python train.py --encoder_arch="convmixer" --crop_scale_min=0.8 --vocab_size=15 --encoder_patch_size=2 --decoder_norm_position="pre" --decoder_activation="silu" --lr=0.00085 --epochs=11.8
Rows from block 4 of the image encoder of a small encoder-decoder image transcriber, named by matrix and row number. Each number is 500 + 25 x the weight over its row's rms, rounded and kept within 0 to 999. All counts start at 0. Numbers have three digits each.
After each channel's rows are labels from the 100 images, of 14848, where the channel reaches its highest value: "lies over" is the class under the peak. Only what is clearly more common there than usual is listed. The data: seven-segment displays showing three digits. In brackets: how many of the 100.
# pw: pointwise conv (encoder.blocks.4.pw.weight, 384x384x1x1), inputs 0-127

pw.176:480515508482486485517492474467483500511508509479531493546471468496464547534523444503506554479478503519476520484520537460487456496487521536424498505556483462515487503527519475529531483529506530454517525473468494514537507513514481487497534473487527521521471518505471494501502488513553507503509517474469496442542491500498488489466494532498472504494463519517505499462492480502500509488502
lies over: lit segment (69)

pw.80:495573546481516457503447468507511495480532546509518439477511456542508516491467487483525492516535488542483485511488478491439528487489433506466501481522510504503491469535544507507497540504514504487507511506532469469501507534509530485506508504493513498483486500514560489494507503538527477508503503434470495475504502543491478488518449519551488513553513512535523456499479490566492534480466
lies over: lit segment (73)

pw.243:533472480497467514480483485506470471506471505525477530522495484552540470474501524523476508527499481510554494458523551487470467503526500511508499472463489468523493521533510507515510484475507497483488491475482481464494492492486485491524509487471517463470509498530482475465525477480536492492514491512493467479513535482524510512537535547538502482508536540496494480524545523476521488424521
lies over: screen (100)

pw.322:553516476486483512420501467471490495547509491497535496500539507451504511504537512467503503463469501488567505504547492524516480524506487500496536475520558495498498484522512489538474526480502500524542489512492463473441526491527511466513486515512511466537512469490508457518484497459481500541476489486516537468503459511506487494491478518488504516489504481516545513483484477541486512499510
lies over: screen (96)

pw.59:417441491532490534493536515501478518543506488509506502547476516490485497511486511505540492508538545479552495498489477485486512509501471481500489509502486473541524495505500513489496486521473531528522532465495516488518507487510509545502500470497480491479517496469526518472518510512481524513463509530505475497501493509497485509497459476482534469561535524510472498494454517487515479502516
lies over: screen (100)

pw.139:521505496501527519452514492511489516430523518506447468488493518516509483481493547514519483489523476515475516516488475495515490490511494482462487509490485496508488528489525543513531527447482474492545514508516508495477477475530461489473479475474515548483509509486539502448487472517529513483529467532513536533503509506493549490512460515489519504518495525503496488487446516539493489490509
lies over: lit segment (60)

pw.330:550479503490507540500547501480573538522541496502475517484481497532512488524523535480511467481525513473517505501523522525518506516434455454504492509506482472480481470488518540462495511535495490506528518559508570524494438511495519561481538478498501523516513518513495459502488498521505500466466505499483474486493456494522502496493503516501492557501541512520462513533479537448483497490514
lies over: lit segment (55)

pw.179:507528490485497524502529528470518494490543479470478496492500487511492472521496473471507496466510450533475547482502519501464536453546507504502468514497495487499497516510531533507488536548482473517536512483512500481502505474523538500460499459513511511568542499531509479498513549568523509501509485526502491527524533499544511502498479514496492547514504506513492526511513543556524539471512
lies over: lit segment (46)

pw.318:436513494499537535492507495515485530516506463475558527442519472468512527490488523510479520499513545551454494489494487488526468482479469497525502514496499543490462496459511501508486498537460475502539491534483496483488533541485529493496500524481526483507503523487469510477495479514486482495487522434536462490470486511508541540522468481491451466495501546469485468471488507490510451522461
lies over: lit segment (67)

pw.194:495525495506509486477466491475470507480537453478467495514445525525508466567521541475542498493462462558521483456520504490485513476517513498493483471503526481530506486526478511514493530484522545476454538474475510506496471526517463503508509496495529506519496444483499491515540443528484530522539532470496510486541510518501456497505472472492501513465468514447517442511530499512490479486451
lies over: lit segment (56)

pw.82:525444479520459540485480506522533501508479516440549492491523516521502525503470487497506475532507536529521488506508504554549550515462498456512474516504491526533470534492481465488506436500559458533483528519511530508504517451492484478508517522522514491485497509510517536493487454506489439513499499487539523519521542486516509542551475451503511476478447521505499493461530553447481467498517
lies over: lit segment (44)

pw.302:512511494452499491482457475539512498526499486469525529517480491440533501483515499497515504499468532498469457498540536484492490544497491530539506453501508535526465472490485552523494488511505485546523480497474512511510544483489487475506466484480507494527482515517529477518486544550537512560501486515517498461521537481526486493484492449504530540524511493530474484486513510539504509453522
lies over: lit segment (68)

pw.14:532548520518518488476444505469463515476511565493474498481494510496520477483472482512430463486466533474497532488461502499467533484452489516470476481525499495512478500476526479496500481473478464520516502468510444496427522504465527465470492535515488537471507464521519456470503494517509489515489483516489528495486503521473521478451458545451509504489497466507524461503495464511498507499473
lies over: lit segment (28)

pw.53:521480505531478497464509524550501550522486503534467520502491467457544490500490489449510532485504487540530481483486501456524519502539436531515496476475528490487504498553464476475514490461500495520503507545510490468500494479491467477460504453504503475495532480509472526505512493499489526480504517480499468493500517467437498495488479489485510472498495481473475516535500463463533493457478
lies over: screen (80)

pw.325:487483498461540528446487528480484557480512493496466513494474492521482479513471506474550484498519522522479509499509505521491498514500482498491486526508540540487473528483517525493496474509515483515496532486499525553529511504534483507519514527520520500479442500516489467527491467485501478510492497520481511497536528479520528489504494466503514490482520523482520499465512487484478536468477
lies over: lit segment (54)

pw.5:492486482494497527520489506506504504473515520468501416534521505481497472495489500507522514522507463486485502539424444474518499517469509519481503479493493511522478485490485498491510496496528458487509515473481475474507468473485490472482498492505492489563545516490502488469493466486478528515466448468447507496460512459506536521461531446531515517490501492478496454518497442500498472491509
lies over: screen (65)

pw.380:518547503470501472487509482537482475456488559490519482464513474491496533512512521478476542486485513535488500492462461484501517489467506486487487462489479492467460486458467527486514539461504479523495540470474496488466451498500527500502533501484493505534475492476522494491507510478470474483473489474502499482488496501468494470446512526486503493525502433493478499492497464555499538490537
lies over: surround (95)

pw.198:468490470477493501502433514528449516540485507573497516512510504498466512487486520499487493497482506500467476536499455497522565515490513486497486471510475505557510523517475524506503490501490488480498427474493518552485491467497498490552490498475502510473520485500497504476511467508486501505501534555477505512527551485481492486539465527486501475483539464474469538478456499487536482482503
lies over: screen (100)

pw.125:535510512479493526475508467496501524466455478463531470471476493492453562516533490447491469466554541499453523473506492502494480492503472484553490526444517489501468495500496505558530497476547492531480452495511550474494524533498529523505477484519454475474489496503482472514522528489505487462498533447508509490538483497511514508517471477512519483488524521497490430499519476498502542486557
lies over: lit segment (85)

pw.212:491467490544492494558457514482471540543478517502489496507452490463543449527463481457469480530484453477546497466501514524475490538521469473515483505485484514521487495527495503480505500500485471466473518472493553481555453476504451506488487528493500528495482490525474484504497442506501485501484491500454518502504492526512501499489456496472529504502528497438485512520474505507447487493501
lies over: screen (100)

pw.313:492490518506505525495510502514482500484488509509523506505507488498453539493453532505485509496455476518461480566524515515505531534466497525498494501521533489503493527504435494476474475488528488543487465508493525509473458485560482457494487529518513506499530521501444530464499500454471487493524529495505474530506502515449459556543473472505555486497473481491493511503467520476534509472524
lies over: screen (70); lit segment (29)

pw.235:528501488482527513469497546538531496516509548494463500499524471528444456461457498507509494491489458509515492437470464509512530509517462469471506462523502493491469530488513481492524512500509490494521512526556501453522494507477497498464476486502460478512510480524514471482456513491481482501481538550501515492446528522496543518489500486532521487477510475499479515479494523519512455505479
lies over: lit segment (43)